Weights of a small self-supervised image encoder: layers 14.
Rows from block 9 of a small self-supervised image encoder, named by matrix and row number. Rows with one number within an expert belong to one neuron, the router's apart. Each number is 128 + 24 x the weight over its row's rms, rounded and kept within 0 to 255. All counts start at 0. After the name is the row's rms in percent of the matrix's.
Before each expert's rows are labels from the 100 images, of 14848, where the router gives the expert most weight on average: "peak at" is the part of the image that holds the peak. Only what is clearly more common there than usual is listed. The data: rosettes with rotational symmetry. In brackets: how many of the 100, against the usual share in percent.
# router: router (model.blocks.9.mlp.router.weight, 16x256), inputs 0-63
# up: expert up (model.blocks.9.mlp.up, 16x256x256), inputs 0-63
# down: expert down (model.blocks.9.mlp.down, 16x256x256, transposed), outputs 0-63

# expert 4
peak at: middle right (34 vs 9.4)
router.4 124 [136 114 102 138  88 108 148  85 128 107 120  89 138 177 146 145 160 128 146 118 138 102  94 125 141 138 130 157 104 158  94 141 155 168 128  80  72 138 134 168 145 154 149 129 171 156 137 133 130 151 150 119 140 126 128 164 158 133 131  99 150 142 167 108]
up.0 092 [138 154 142 152 127 141 154 136 115 115 137 103  86 175 111  98 132 172  96  88 140 153 111 144  58 127 110 119 125 102 129 110 194 135 102 142  86 121 120 137 124 155 138 109 122 122 161 115 130 136 146 119 101 126 127 144  80 126 170 106 130 166 141 117]
down.0 106 [ 91 144 107 111 105 124 105 132  92 111 152 117 112 100 113 114 133 112 147 182 114 163 123 138 172 110 127 152 146 128 169 175 142 121 118 131 109 140 140 119 164 107 124 139 141 141 120 186 147 137 138 108 143 109 105  79 165  92 126 147 111 210  95 144]
up.1 113 [118  92 131 139 142 142 165  91 120 158 109 112 175 122 104 135 133  96 120 127 139 142 134 166 161 119  99 127  95 101 149 131 101 132 169 109 116 142  82  97 118  83 134 179  85 139 128 128 132 182 148 147 126 110 163 105 137 143 104 150 120 110 145 114]
down.1 114 [120 108 150 127 197 102 128 111 163 126 137 150 142 119 140 140 104 154 120 128 153 141  95 104 127 156 151 131 125 141 115  86  97 153 154  96 131 143 155 134 130 117 141  89  92 136 110  68 163  89 151 116 143 115 163 159 128 123 114 163 153  70 103 126]
up.2 092 [101 167 144 130 159 162 122 154 179 167 127 143 116 100 130  87 124 128 131 124 127 126 174 155  93 154  89 110 131 133 170 107 156  92  97 153 150 139 100 115 104 112 117  96 111 114 152 131 133 140 117 140 137  86 136 116 109 110 142 141 105  87 112 116]
down.2 093 [130 142  95 103 171 136 117 151 130 122 142  93 110 143 104 144  89 120 109 113 167 111 173 134 121 147 111 126  92 112 134 161 115 101 107 127 169 129 107 149 120 137 177 146 129  93 146 113 154 179  89 169 121 112 125 115 148 102 165 157 129 125 157  91]
up.3 109 [ 92 169 171 180 153 168 119 157 154 153 133 151 117  97 120 121  91 126 111 143 133 163 157 124 133 109 139 107 149 134 138 148  99 109 137 168 159 100 141  92 143 114 128 146 102 132 105 123 161 116 101 149 133 141 131  79 137 139 126 136 140 125  88 130]
down.3 087 [126 118 134 135 153 149 142 147 127  77  94 120  99 101 109 113 174 115 133 143 132  85 128 107 134 156  85 187 118 109  73 177  85 137 123 120 143 114  84 103 142 139 135 106 130 146 120 157 144  96 145  94 138 117 108 105 133 168 175 124 138 128 170 118]
up.4 092 [111 180 148 119 142 138 130 138 129 115 130 162 112 131 140  93 124 120 100 117  80 138 145  92  70 144 115 121 135 143 127 106 165  72  86 173 175 159 134 121 146 124 163 118 124 121 136 145 127  70 103 134 128 116 117 124  96 169 145 153 108  88  96  63]
down.4 093 [ 97 132 129 134 165 132 157 128 127 116 118  80 139 127  98 108 116 139 117 147 126 118 132 164  97 170 115 163 117 146  83 156 116 125  91 140 166 145 156 159  94 124 136 115 115 120 149 138 140 136 142 108 116 140 142 148 137 126 171 181 103 134 162  92]
up.5 100 [157 133 113 145 138 130 151 143 197 157 155 105 114 175 172 147 126 115 120  44 129 105 121 153 112 146 121  96 124 107 146 100 156 150 118 135  95 131 125 120 153 156 113 124 124 114 113 107 110 152 127 146 112 111 140 155 111 117 120 108 118 122 139 106]
down.5 104 [ 90 133 133 138 152 145 116 127  66 143 107  90 115  76 109 131 127 152 146 183 100 132 129 131 111 143 170 139 191 128 141 169  90 118 128 109 126 139 134 115 139 114 127 138 135 143 146 118 154  84 154 113 115 110 107  45 167 121 176 138 146 153 125 160]
up.6 096 [142 163 162 149 128 145 120 105 157 149 122 137 169 126 171 146 129  92 135 143 128 129 157  99 132 103  94  96 163 167 152 116 128  83 117 140 157 109 132 114 145 125 106 115 129 116 133 121 151 139 159 123 162 139 118  84 129 132  96 106 172 141  92 170]
down.6 091 [ 47 191 114 144 152 172 125 124  91  83 155 104  98 126 137 132 143 111 108 134 124 141 150 144 160 114 114  98 171 118 154 147 104 111 115 137 143 172 131 107 125 142 178 127 113 143 146 125 107 125 156 159 127 143 140 174 114 121 141 130 135 143 120  70]
up.7 109 [103 124 151  92 139 135 139 129  93 120  84 109 108 141 136 117 124 137 116 136 100 132 131 133 105 140 105 125 132 111  90 137 154  88 128 118 133 172 129 120 108 148 106 160 125 175 128 124 106 125 155 157 119 116 133 144 127  84 107  89  73 104 145 127]
down.7 113 [120 150 122 102 100  74 113 111  53 142 110  96 132 122 127 137 157  88 134 137 145 122 110 138 141 111 145 135 144 137 127 105 140 118 136 136 118 149 130 148 125 150 157  93 172 153 149 137  92  86  80 141 113 104 135 137  92 135 135  94 151 138 132  92]
up.8 099 [125  90 152 145 164 138 141 157 150 150 136  99 130 134 118 127 108 102 148 101 173 149 134 167 131 135 124 118  91  92 135 132 138 166 163 134 142 150 121 109  95 121 128 157  88 162 132  90 117 168 128 161 106  77 152 138 116 132 117 158  94 116 125 106]
down.8 104 [ 89 103 127 149 179 132 131 118 140 115 163 112 121 138 154 134 119 163 107 173 138 129 116 136 146 140 101 142 157 110 122 142 118  66 124 103 137 116 136 134 138 101 171 129 102 126  95 104 173 113 165 132 116 104 137  86 162 147 125 141 130  90 153 142]
up.9 099 [ 47 151 174 122 163 155 140 106 123 156 132 147 116 130  97 148 126 105  80  97  79 100 144 124 105 122 108 106 158 155 112 141 127 107 128 166 109 156 149 120 163 110  96 135 125 139  82 148 127  87 134 142 147 131 178 125 133 155 126 112 110 127 123 136]
down.9 100 [ 98 106 132 149 182 158 145 135 157 120 130 125 136  68 137 118 104 136 107 120 131 154 131 102 125 112 114 135 100 159  73 125  99 148 123 127 147 144 127 110 145 134 129 124 117 130  83 182 147 151 133 135 112 109 134 162 160 126  97 156  69 111 145 118]
up.10 097 [172 128 109 155 149 129 142 162 172 169 135 118  94 133 178 104 112  88 124  67 131 131 111 140  91 144 106 100 113 133 141  68 150 152  92 128 101 146 128 141 120 142 144 107 133 127 155  95 138 164 136 171  99  74 115 147 130  88 140 109 130 113 136 111]
down.10 093 [ 77 129 144 115 157 143 124 102  75 159 115  99 131  84  97 123 143 115 131 209 133 143 121 147  87 102 127 149 150 117 139 143  94 102 106  97 115  98 111 111 129 104 113 138 138 116 119 141 151  95 151 114 102 142 122  50 166 129 129 139 100 146  93 117]
up.11 093 [109 130 139 163 147 135 153 113 113 167 117 124 181 133 173 107 159 110 123 133 156 128 128 137 159 102 105 128 122 168 135 132 140  98 140  81  98 136 122 141  91 125 105 109 158 165 132 158 146 165 150 131 130 165 104 132 137 100 101 136 105 125 174 153]
down.11 091 [122 131 118 125 132 127 106 156 150 128 106  83 129 114 148 117 115  98 155  84 148 166 151 105 146 154 131 117 124 136 148  52 150 174 109 138  88 109  99 140 109 134 140 119 140 104 130 107 129 132 132 119 129  91 151 149 136 142  75 128 121 103 123 103]
up.12 092 [ 99 139 112 126 152 155 133 119 126 180  91 139  92 125 102  80 130 143 135 117  81 133 130 120  81 105 136 112 135 112 173 158 102  91 148 139 167 141 161 126 141 167  84 148 128 140  80 133 102 107 108 119 115 114 118 137 101 153 122 142  74 122 105 116]
down.12 088 [154 142 133 120 168 152 139 168 153 160 145 145 121  94 100 120  84 145  81 106  83 108 141 107 120 168 122 126 145 165 118 126 146 156 164 152 172 157 133 114 140  90 158 125 108 155 136 150 169 116 114 142 138 117 140 138 146 134 167 157 100 124 145  97]
up.13 095 [119 123 135  78 138 123 123 133 100 140 104 102 107 145 147 132 127 133 123 108  87 145 117 133 109 144 104 122 109 152 133 138 166 145 125 114 121 164 121 105 104 138 109 126 134 174 129 128 120 118 155 165 104 102 145 185 149  87  93  85  85 152 144  97]
down.13 095 [135 134 127 159 106 109 125  96  77 126 108 101 139  74 100 160 143 105 130 183 146 129 104 153 137 119 140 137 138 100 147 103  78 104 118 125 128 146 150 143 134 134 178 104 133 133 145  79 102 146 104 121 124  83 121  54 125 127 151 138 111 125 115 108]
up.14 103 [ 99 159 170 142 155 169 120 141 124 174 118 137  98  86 119  79 112 152 109 140  96 146 174 148  70 151  83 139 151 143 132 113 151 115  92 143 174 152 130 104  92 100 100 138 116 132 115 134 145 107 127 107 123 128 136 112 120 121 134 106  89 103 114 114]
down.14 087 [177 114  91 124 141 146 156 145 158 104 105 113 137 133 149 132  86  99 108  77 113 149 163 154 149 153  84 140  70 131 141 146 133 116  98 122 169 107 110 135 129 106 167 134 144 121 142 118 135 188  91 167 107 150 155 128 133  69 137 162 118 125 172  79]
up.15 106 [ 84 150 162 139 165 175 139 162 176 132 138 153 101 106  99 137 111 158 111 167  91 164 142 128 137  98 119 124 106 106 120 150 125 134 146 154 177 116 132 130 153 129 123 129 103 135  90 122 121  87 144 124 129 136 185 115 142 139 133 112 102 119  96 132]
down.15 090 [122 163 100 123 169 191 114 137 134 115 122 124 102 113 117 111 168 127 112 111 144  95 103 129 120 142  93 170 122 119 107 116 103 120 139 136 169 106 117 120 142 152 119 115 116 114 108 146 139 102 160 108 120 122 115 104 155 160 147 145 125  90 164 114]
up.16 106 [139 158 147 122 143 150 157  97 101 128 136 110 127 181 130 131 141 118  80 107 126  99 117 123  69 111  88 111 135 135 130 100 151  97 100 110 101 133 129 117 120 153 124 150 130 103 154 123 135 113 152 136 122 121 117 149  78 145 160  90 161 157 141 156]
down.16 122 [109 128 117 122  95  82 109 125  72  91 129 125  95 127 126 132 136 134 170 175 128 147 131 126 185 150 122 149 179 120 145 156 138 130 121 137  98 144 145 106 143 138 129 111 140 120 143 165 139 130 136 104 143  96  92  78 143 100 152 120 158 172 140 116]

# expert 0
peak at: top left (33 vs 14.1)
router.0 080 [163 123 145 142 102 156  95 115  99 150 147 113 151 137 117 125  79 143 124 153 124 149 127 105 107 150 107 102 125 133  87  86  77 139 120 154 126  97 116 106 112  99 114 102 101 142 117 140 171 132 123 152 142 102 121 140 148 123 105 166 186 164 110 131]
up.0 091 [108  96 143 118 151 116 142 114 109 133 124  82  91 127 128 110 109 112 160  94  96 118 129 153 110 150 131 144 160 148 121 142 140  85 122 148 118 156 115 138 130 128 106 140 113 134  82 150 113 117 130  93 119 125 136 126  98 148 159 150  85 122 112 136]
down.0 092 [ 75 181 100 120 164 138 137 157 122 127 133 118 112 147 120  73 109 186 156 114 121 157 144 148 100 144 114 126 164 128  89 156 121 106 131 136 139 156 133 139 128 130 120 133 143 121 105 150 173 142 106 147 152 115  96  95 100 114 134 152 122 127 133 150]
up.1 080 [151 101 142 112 126 146 125 122 133 166 157 136 138 151 144  86 104 116 147 127 113 118 133 110 122 154 121 119 145 136  96 152 137 137 138 156 129 119 118 121 110 128  70 163 106 144  98 171 144 121 114 126 119 141 113 123 121 148 146 172 131 126 111 140]
down.1 073 [144 187 127 120 123 148 158  93 107 131 126 170 131 145 123 135 131 122  92 113  91 149  89 151 139 112 166 158  78 107  76 175 168 114 133  98 132 142 149 134 122 162 112 162 103 138 138 124 116  96 118 156  98 130 158 200 115 172 128 108 155 146 118  93]
up.2 100 [ 88  99 145 136 185 146 127  86 144 129 129  90  86 125 132 161 132 147 156 115 140 140 145 189 104  87 137 160 163 171 146 111 135 141 119 150 107 114 126 137 129 150  82 122 146 107 122 112  96 152 177 128 148 145 182 140 119 153 114 118 117 122  89 122]
down.2 098 [128 138 136 127 106  90 140 145 144 144 138  85 133 143 124 134 113 156 134  96 142 144 106 141 164 153 148 171  83 107 153 155  87 121 115 158 111 123 132  91  63 114 151 147 131 118 146 181  99 168 125 132 108 153 133 172 115  81 135 146 131 113 155 116]
up.3 114 [147  69  83 115 132 176 106 118 110 137 143 136 142 146 116 130 114 135 117  67 155 103 143 138 102 107 167 117 131 116 170 156 103 137 173 161  93 132 116 128 155 133  98  97 117 137 112 145 153 110 130  87 146 151 133 128 130 125 142 143 116 117 100 124]
down.3 105 [122 143 142 153 162 117 128 104 176 138 169 132 109 169 124 166  54 149 136 111 114 132 109 119 131 107 149 119 110 119 152 157 100 149 123 132  98 122 117 112 157  95 136  97  93 131 145 141 160 113 136  93 142 146 158 160 174 160 151 134 156 162  94 118]
up.4 098 [ 87 101 161 139 150 118 127 114  92 115 121  98  98 150 115 102  80  87 179 107 114 115 133 148 124 124 137 169 175 180 116 154 130 125 134 186 109 128 114 140 141 133 113 141 129 144 100 155 111 128 143  91 127 150 132 105 129 153 164 137  93 136 103 135]
down.4 107 [ 84 169  88 126 157 121 123 158 115  96  99 117 124 135 113  96 142 159 150 136 155 145 154 140 119 150 122 139 159 130 119 177 113 134 126 134 147 139 121 121 122 119 124 145 142 109 128 122 129 141 152 137 150 170  91 111  99 109 157 161 102 108 147 129]
up.5 113 [159 102  81 126 135 193 112 101 107 121 136 155 135 127 125 148 105 153 100  76 143 130 127 136  95 113 146 114 127  84 157 156 130 138 163 147  98 136 115 127 148 113 117 104 127 118 119 135 145  80 150 115 153 144 131 137 140 115 122 122 117 117  93 107]
down.5 097 [138 166 151 126 154 106 130 105 145 124 134 126 106 147 115 175  59 180 166 122 115 123 112 128 138  72 144 122  89 115 151 123 105 145 138 121  98 117 138 120 154 117 139  98 138 137 165 146 146 105 182 111 112 152 132 129 167 163 183 133 144 150 114 120]
up.6 083 [139  52 153 125 133 153 121 153 131 138 169  96 165 161 124  78 101  74 157 117 150  87 138 114  84 110 151 146 162 199 144 153  92 110 125 182 105 122 135 133 118 128  83 138 120 167 114 149 155 111 123  85 137 146 117 108 107 149 170 166 128 116 108 144]
down.6 081 [112 187 136 141 123 173 147  87 111 124 154 138 135 150  96 164 114 132  88 135 119 178 144 115 155 142 138 148 117 120 103 192 142 111 107 104 179 167 130 118 117  93 119  87  73 128  94 106 128 111  95 110 103 151 209 167 131 135 113 128 157 167 114  94]
up.7 088 [158  88 142 117 105 128 103 136 121 151 150 121 150 139 138 101 115  90 163 147 120 113 131 110 125 156  84 126 134 141  64 145 151 134 111 183 132 101 133 110 113 127  90 151 106 131 113 173 130 131 133 135 124 139 115 138 151 129 133 149 135 122 100 132]
down.7 076 [142 151 106 110  69 137 135  86 113 114 137 129 145 140 133 136 131 117 124 133  87 146 103 169 135 131 146 174  65 103  71 160 173 137 119 103 142 136 115 130 126 142 142 149  96 138 127 122 116 123  97 127 110 116 160 207 125 159  83 112 152 147  94  80]
up.8 090 [ 97 149 137 143 172 119 121 118 145 146 118 115 139 120 109 114 125  68 144  87 120 118 147 133  98 166 144 145 148 144 123 166 203  96 113 135 125 149 123 147 117 103  95 143 127 109 155 139 120 107 147 119 139 150 130 130 142 129 129 119  78 103 137 121]
down.8 102 [ 67 126 147 145 156 155 108 126 142 151 124 133 131 125 145 122  95 168 127 139 129 152 143 157 125 179 121 130 185 158 126 102  95 136 129 168 131 165 132 138 124 119 116 134 125 105  84 124 126 163 104 120 129 120 126  64  81 108 125 163 107 109 125 131]
up.9 105 [159 129 100 109 167 143 146 104 155 137 132 104 116 155  63 167 127 122 124 108 135 105 118 129  89 109 134 119 139 108 111 170 144 112 139 107 149 128  74 143 129 162  77 142 167 115 124 105 121  96  96 142 139  84 133 127  86 165 170 132 123 118 125 151]
down.9 104 [124 157 118 133 139 150 145 122 165 126 138 137 129 143 143 111 134 150  90 125 129 151 122 143 108 181 137 116 142 124  80 152 166 147  87 114 153 131 125 131 125 101 134 120  85 120 103 105 137 110 114 126 163 129 129 159  92 166 155 136 121 125  96 130]
up.10 097 [117  83 152 108 178  99 118 116 127 119 142 147 139 141 115 156 113  94 135 108 131 118 107 128  92 139 105 151 171 131 162 134 140  52 120 145 116 146 101 127 125 127  93 138 130 107 108 180 167 135 157 127 159 120 120 111 147 113 136 152 105  99 128 128]
down.10 112 [ 83 132 152 118 196 166 131 122 128 132 109 146 100 108 120 101 101 115 142 148 129 142 151 142 110 135 139  86 157 139 121 143 124  84 136 135 163 183 138 135 114 146 138 172 143 149  91 120 148 138 124 156 112 127 115  69 114 136 115 135 112 117 156 154]
up.11 097 [107  83 150 106 188 116 120 132 125 114 130 143 127 127 110 169 115  95 134 112 127 126  90 120 105 144 110 157 157 133 165 138 131  66 135 146 116 145  95 120 144 143  98 135 133 101 107 187 158 130 152 113 161 130 113 114 141 116 133 160 101  99 136 115]
down.11 110 [ 89 136 153 113 181 168 146 126 120 127  94 146 109 101 115 112 123 124 152 147 135 137 152 160 100 126 141  84 164 119 122 151 129  66 139 139 165 184 143 121 106 137 130 169 151 147 108 124 148 142 119 157 116 117 112  67 116 132 100 129 104 117 149 149]
up.12 089 [161  71 132 131 128 147  99 159 118 149 171 118 186 142 126  61 105  77 174 133 136 100 116 116 120 125 139 137 153 188 125 147 105 103 130 190 110 105 116 124 133 122  97 118 107 175 126 173 141 117 100  74 124 176 124 109 132 138 151 161 130 120 112 115]
down.12 086 [103 170 123 150  98 145 133  89  94 121 148 157 134 157 101 143 122 109  85 139 101 197 111 128 153 120 130 142  89 108  93 178 159 120 114  95 158 151 120 112 107 107 131 111  79 133 109 110 110 115  86 134 120 149 219 197 132 134  90 125 168 161 104  88]
up.13 089 [103  85 113 152 125 149 153 101 119 120 131 126 101 124  97 179 149 114 137 125 140 119 124 124 137 120 133 154 132  93  99 128 123 138 177 170  96 133 122 139 155 103  94 129 124 129 104 116  92 160 129 125 108 134 115 114 102 163 157 126  92 115  72  88]
down.13 091 [130 120 165 137 141 117 112 115 150 145 111  94 122  91 107 118 167 115 158 106 132 103 146  91 134 120 157 166 106 129 156 116  86 119 128 119 130  87 119 136 128 144 104 155 191 106 159 133 122 129 176 152 103 168  98 114 124 155 135 110 145 135 157 150]
up.14 099 [146 119 141 103 101  90 111 144  81 152 136 138 115 129 145  72 125 133 135 158 102 157 125 119 144 141  93 131 138 137 116 108 103  80 134 153 159 110 123  97 100 146 123 141  95 149  83 133 115 161 108 154 128 126 135 123 129 112  98 169 143 133 151 140]
down.14 076 [127  85 120 136  95 117 125 108 124 133 146 137 140 137 120 127 133 109 128 139 127 138  90 156 107 171 130 157  89 131  96 131 151 160 126 111 113 121 114 112 120 150 101 129  96 131 123 133 135 118 112 134 141 104 161 172 128 142  85 127 142 142 119 127]
up.15 116 [ 96 169 131 109 120 141 143 120 112 170 119 168  80 164 111 128 110 174  87 103 134 137 135 146 122 152 129 140 154  55 182 127 111  81 151 120 109 160 118 129  83 137 126 131 123 144 121 113 112 138 114 156 146  91 139 161 125 107 117 155 143 125 145 119]
down.15 102 [169  68 126 153 154 139 128 144 150 137 119 125 121  86 146 120 127 149 126 120 120  96 141 148  90 159 129 107  63 128 149  85 134 135 117 104 111  92 130 113  95 147 108 172 147 141 123 118 156 146 171 145 126 114 103 136 135 119 105 148 137 110 165 179]
up.16 094 [137 120 127 150 140 106 157 166 137 171 118 125 147 135 158  95 130  98 152 115 137 133 149 127 111 159 149 153 137 170 107 116 118 134  95 119  79 134 148 151 104 115 160 117 145 117 131 105 148 119 115 121 128 109 155 112 119 140 150 132 136 126 147 113]
down.16 098 [ 59 149 129 138 147 142 138 131 141 178 151 150 128 132 156 138 111 154 133 123 113 171 130 142 143 153 111 131 100 136 113 133 155 149 122 117 143 155 111 137 117  94  97 126 111 118  87 121 142 151  84 158 138 121 185 142 144 111  73 117 137 117 136 116]

# expert 6
peak at: bottom left (46 vs 14.1)
router.6 126 [131  80 153 158 121  72 103 138 129  85 151 117 137 105 121 156 102  86 153 147 164  93 136 138  93 141 122 152 103 143 145 134 104 196 114 154  84 117 157 123 130 129 130 142 151 112 131 118 136 164 102 108 138 146 117 111 138 105 121 139 145 140  75 149]
up.0 092 [113 146 157 128  93 140 109 109 128 110 156 111 113 118 112 121  97 149 105 146 129 114 153  95  86 153 127 100 173 143 155 153 185 147  84 113 148 144 158 123 146 115 174 152 112 130 146 103 129 115 116 116 184  92  91 125 100 129 130  96 151 139 101 129]
down.0 098 [ 76 124 151 108 110 106 139 165  92 145 152 104 153 132 132 148 141 158 145 117 128 124 123 183 121 154 141  87 180 150 101  78 163  71 117 146 184 125 129  91 130  96 153 148  62 144 147 151 149 114 101 121 125 147 142 163 133 127  76  81  94 113 138 161]
up.1 099 [127 201 113 112 155 145 125 128 124 120 130 124 113 132 119 114 132 167 117 117 114 141 110  88 120 110 137 118 137 148 132 127 118 126 151 136 151 104 131 118 140 149 132 129 124 126 120 118 133 103 166 144 129 166 110 126 106 144 117 113 143 146 129 158]
down.1 113 [ 81 200 133 121 161 181 122 127 133 136 164 128 110 126  93 151 121 138 124 119 144 135 118 146 102 113 134 123 136 140 140 124 127 152 153  92 110 109 134 126 159 150 102 116 156 129  90 138 154 133 140 143 144 115 121 121 124 179 106 107 185 153  84 111]
up.2 108 [123 161  99  87 104 154 130 142 116 172 139 121 123 145 176 138 126 156 139 117  82 126 122 129 169 101 103  99 145 144 124 125 178  97 134 100 168 149 121 108 155  96 136  97 109 154 109 114 124  95 187 137 138 119 140 152 133 140 117 110 137 130 158 120]
down.2 097 [152 129 153  92  90 109 146  80 115 107 114 139 138 125  92 107 156 127 132 138 146 104 116 140 135  56 156 137 133 133  93 121 157 110 103 126 117 130 141 157 164 145 121 124 162 134 136 156 127 136 174 106 127 157 135 118 135 167 131  87 199 129 144 153]
up.3 108 [125 196 123 113 148 147 141 107 135 124 106 141  99 131 126 100 117 166 107 122 100 121 136 114 138 126 123 127 117 130 126 121 140 103 122 127 138 116 140 142 149 173 137 127 126 119 112 124 100  84 152 152 144 153 142 129 106 172 140  84 112 117 155 145]
down.3 094 [ 98 156 142  99 134 152 151 134 139 144 113 107 115 131 120 151  98 107 147  89 127 126 118 129  97 116 143 119 159  98 113  96 158 166 115 105  87 159 125 119 161 170 104 136 174 139 104 160 128 134 116 156 136 117 122 120 109 177 128 146 177 124 105 142]
up.4 111 [140 193 121 121 144 160 148 105 148 145  97 148 114 102 125 125 111 144 110 105  98 121 133 108 150 123 115 105 148 118 109 102 199 109 102 104 159 155 145 124 155 122 142 116 131 139 131 135 136  74 127 171 148 103 119 128 115 158 134 119 159 114 145 115]
down.4 099 [143 157 125 139 116 164 124 140 145 120 112 113  99 122 156 128 114 141 121 107 134 154 134 170 126 130 112 102 158 105  91 112 185 157 117 113 120 139 155 128 203 148 115 125 167 141 121 135 155 130 125 184 140 122 122 143 108 146 104 105 211 100 115 179]
up.5 092 [126 159 138 129 148 121 157 143 147 128 142 182 116 109 143 139 139 132 114  74 106 117 126 110 134 143 139 127 124  89 150 104 128 127 114  96 119 129 141 133 105 153 113 110 106  98 130 143 111 125 129 204 111 105  83 128  89 134 141 145 142 145 149 102]
down.5 100 [128 121 116 160 120  93 155 120 140 101  93 127 158 131 114 106 129 101 131 138 138 125 122 127 116 121 170 153 159 137 135  96 106 129 123  95  95 127 152 122 149  85 112  96 126 156 149  88 103 149 145 108 167 105 117  85 172 152 154 191 131  84 123 165]
up.6 113 [112 148 113 125 125 146 137  90 125 177 113 144  89 121 105 144 123 162  76 120  80 149 128 129 172 136 131  96 113 113 118  73 151 109 117  94 130 126 121 119 151 131 166 140 136 142 112 107 145  94 156 164 113 120 134 115 140 174 154 115 153 110 134 113]
down.6 091 [101 112 150 147 136 151 125 117 150 133 135 134 116 132 101 131 137 124 103 142 158 101 122 156 104 117 129  91 135 145 102 154 117 161 144  80 124 136 123 127 184 154 150 129 151 127 129 121 124 133 167 133 150 139  96 141  98 144 170 117 192  93 124 179]
up.7 121 [138 161 111 105 136 177 131 148 122 156 120 145 110 129 144 104 118 144  73 138  64 121 120 140 153 127 140  87 136 132 110 139 150  93 118  99 149 113 123 112  85 127 133 126 115 142 123 122 151  74 150 167 122 125 139  84 134 157 153  96 129 124 199 134]
down.7 078 [127 104 134  79 125 134 137 116 113 143 160  87 130 126 150 127 115 158 154 116 156 131 114 193 114 126 153 129 130 133 135 125 126 157 101 105  74 151 162 121 196 150 145  89 131 128  83 144 173 138 146  95 173 134 124 134 109 150 110 118 157 114  80 131]
up.8 099 [122 131 123 158 172 117 175  90 144  95 134 157 105 130 157 140 158 110 122 131 141 112 158 140 113 117  87 113 156  58 122 105 131 100 127 117 119 108 129 141 162 158 143 128 127 159 137 164 152 140 149 125 137 103 123 120 119 124 140 122 121 108 119 147]
down.8 100 [166 122  99 131 116 120 134 114 114 159  96 156 106 119 107  88 133 126 117 142 151  92 110 133  81 118 132 146 121 144 122 161 102 186 149 110  81 157 103 148 115 131 165 117 110 143 183  77 118 127 139 136 143 121 151 114 104 153 158 152 142 145  93 159]
up.9 116 [121 141 124 132 134 158 157 116 140 160 128 132 114 158 112  96 149 144  96 158 111 108 128 120 124 124 119 140 130 104 111  93 164  93 128 129 169 105 115 112 159 154 146 133 105 128 118 111 133 102 167 125 150 121 136 129 102 167 132 109 120  84 144 102]
down.9 103 [103 136 161 148 134 158 141 154 150 165 119 134 144 138  98 138 110 128 103  95 149 144 135 157 118 109 138 119 173 131 131  72 130 128 135 103  92 156 143 138 183 156 104 107 168 171  87 126 121 182 132 155 142 142 104  86 131 130 131 156 153  82 123 168]
up.10 104 [135 156 128  89 127 158 128 128 116 142 104 120 107 134 152  91 120 167 114 115  85 132 118 129 136 134 134 123 138 139  99 116 157  90 105 134 146 108 126 121 142 167 123 100 106 127 127 149 113  87 155 138 142 142 140 143  96 179 133  73 111 102 165 125]
down.10 081 [128 128 125 109 145 152 119  75 151 109 136 118 136 152 127 120 130 117 128 142 157 121 150 109 103  84 129 154 125 123 113 106 146 132  95 118  98 147 137 121 184 154 110 156 143 112 114 149 138 124 136 142 165 122 126 112 120 203 138 129 141 128 132 144]
up.11 094 [151 137 127 112 134 116 104 148 105 123 116 121 138 103 121 111 131 112 132 148  90 173 158 143 126  97 113 138 107 177 108 147 131 134 128 173 136 148 122 105 107 145 130 124 147 157 117 158 140 140 122 124 142 135 149 111 154 149 133 142 154 172 139 119]
down.11 100 [107 129 103 139 105 160 123 175 149 129 151 116  79 105 109 132 107 144 131 104 135 170 113 119 139 152 153 153 117 136 125 156 114 139 132 104  88 147 113 134 130 116 112 137 113 148 120 138  95 174 132 116 106 114 112 142 116 107 108 137  95 100  95 114]
up.12 098 [157 128 160 117 173 110 109 130 160 113 157 121 105 137 156  94 131 144 127 125 132  82 146 141 109 156 115 135  72 134 146 125 117 135 128 181 112 117 134 115 123 200 160 167 111 111 110 140 100 137 137 118 112 180 153 133  99 175 115 133 125  94 118  93]
down.12 103 [ 87 123 136 118  97 114 114 138 112  99 152 133 146 119 158 135 116 143 124 103 139 172 118 115 176 174 105 157 115 112 122 133 129 123 141 118 145 134 133 120 114  71 117  93  75 111 104 151 144 111  93 123 146 114 152 155 155  85  84 100 166 165 122 122]
up.13 098 [135 199 116 113 160 157 122 123 129 122 128 123 111 131 118 110 132 164 107 112 115 149 100  86 121 118 136 114 142 153 136 132 114 125 151 137 151 109 135 113 136 147 140 132 123 137 117 120 129  99 172 141 139 163 116 122 109 147 118 115 140 135 138 156]
down.13 111 [ 75 196 132 116 162 170 122 118 125 120 171 131 124 126  85 142 120 130 112 131 141 132 124 149  98 105 139 138 130 134 138 121 123 159 149 102  98 111 134 133 164 142 106 121 160 126  82 140 153 137 160 151 140 111 128 123 118 167 109 113 180 156  83 110]
up.14 097 [136 158 116 107 152 141 121 132 127 140  79 119  99 105 187 111 118 150  66 130 104 144  90 114 144 105 127  88 135  98  53 134 128 119 118  78 177 120  98 132 116 119 171 153 108 139 110 125 124 111 178 167 117 134 121 155 122 137 165  92 127 130 155 152]
down.14 084 [ 83 124 124 104 129 101 116 144 102 143 128 128 124 110 127 142 136 105 114 117 149 120 148 108 112 130 167 134 108 114  86 119 113 178 126 130  97 144 136 155 153  88 120 119  97 115 127 127 165 150 125  82 176 137 151 146 125 136 114 142 164 153  96 162]
up.15 094 [140 151 119 132 130 150 138  87 112 157 140 112  89  96 138 121 126 132 157 104  92 165  75 112 143  99 145 121 103 139 146 146 131 110 153 114 126 120  77 120 123 126  94 130 128 151  86 173 108 136 133 136 129 176 102 109 105 111 148 107 135 122 119 115]
down.15 098 [ 98 165 128 114 116 152 131 130 138 130 156 126 139 142 114 114  92 158 179  75 124 148  95 135 155 143 119  70 149 136 157 128 115 127 135 146 119 130 149 166 150  90 130 112 140 130 136  76 135 134 105 169 143 126  88 128  97 110  87 168 120 100 157 130]
up.16 087 [144 167 150 143 152 162 129 166 128 157 139 135 140 132 131 118 103 151 137 138  95 149 165 136 107 130 111  99 141 117 121 120 184 132 123 138 105 139 130 107 100 129 102 133  81  84 121 153 165 135 134 159 162  93 141 128 112 147 107 117 153 164 123 119]
down.16 099 [ 90  75 122 119 110 106 133 138 145 113 116 121 124 129 128 113 129 106 147 121 158 125 130 105 114  98 133 152 139 122 150  58  87 132 125 137  94 121 149 123 168 124  91  95 131 145 111 102 131 135 113 122 146 120 149  96 146 137 118 161 136 123 131 149]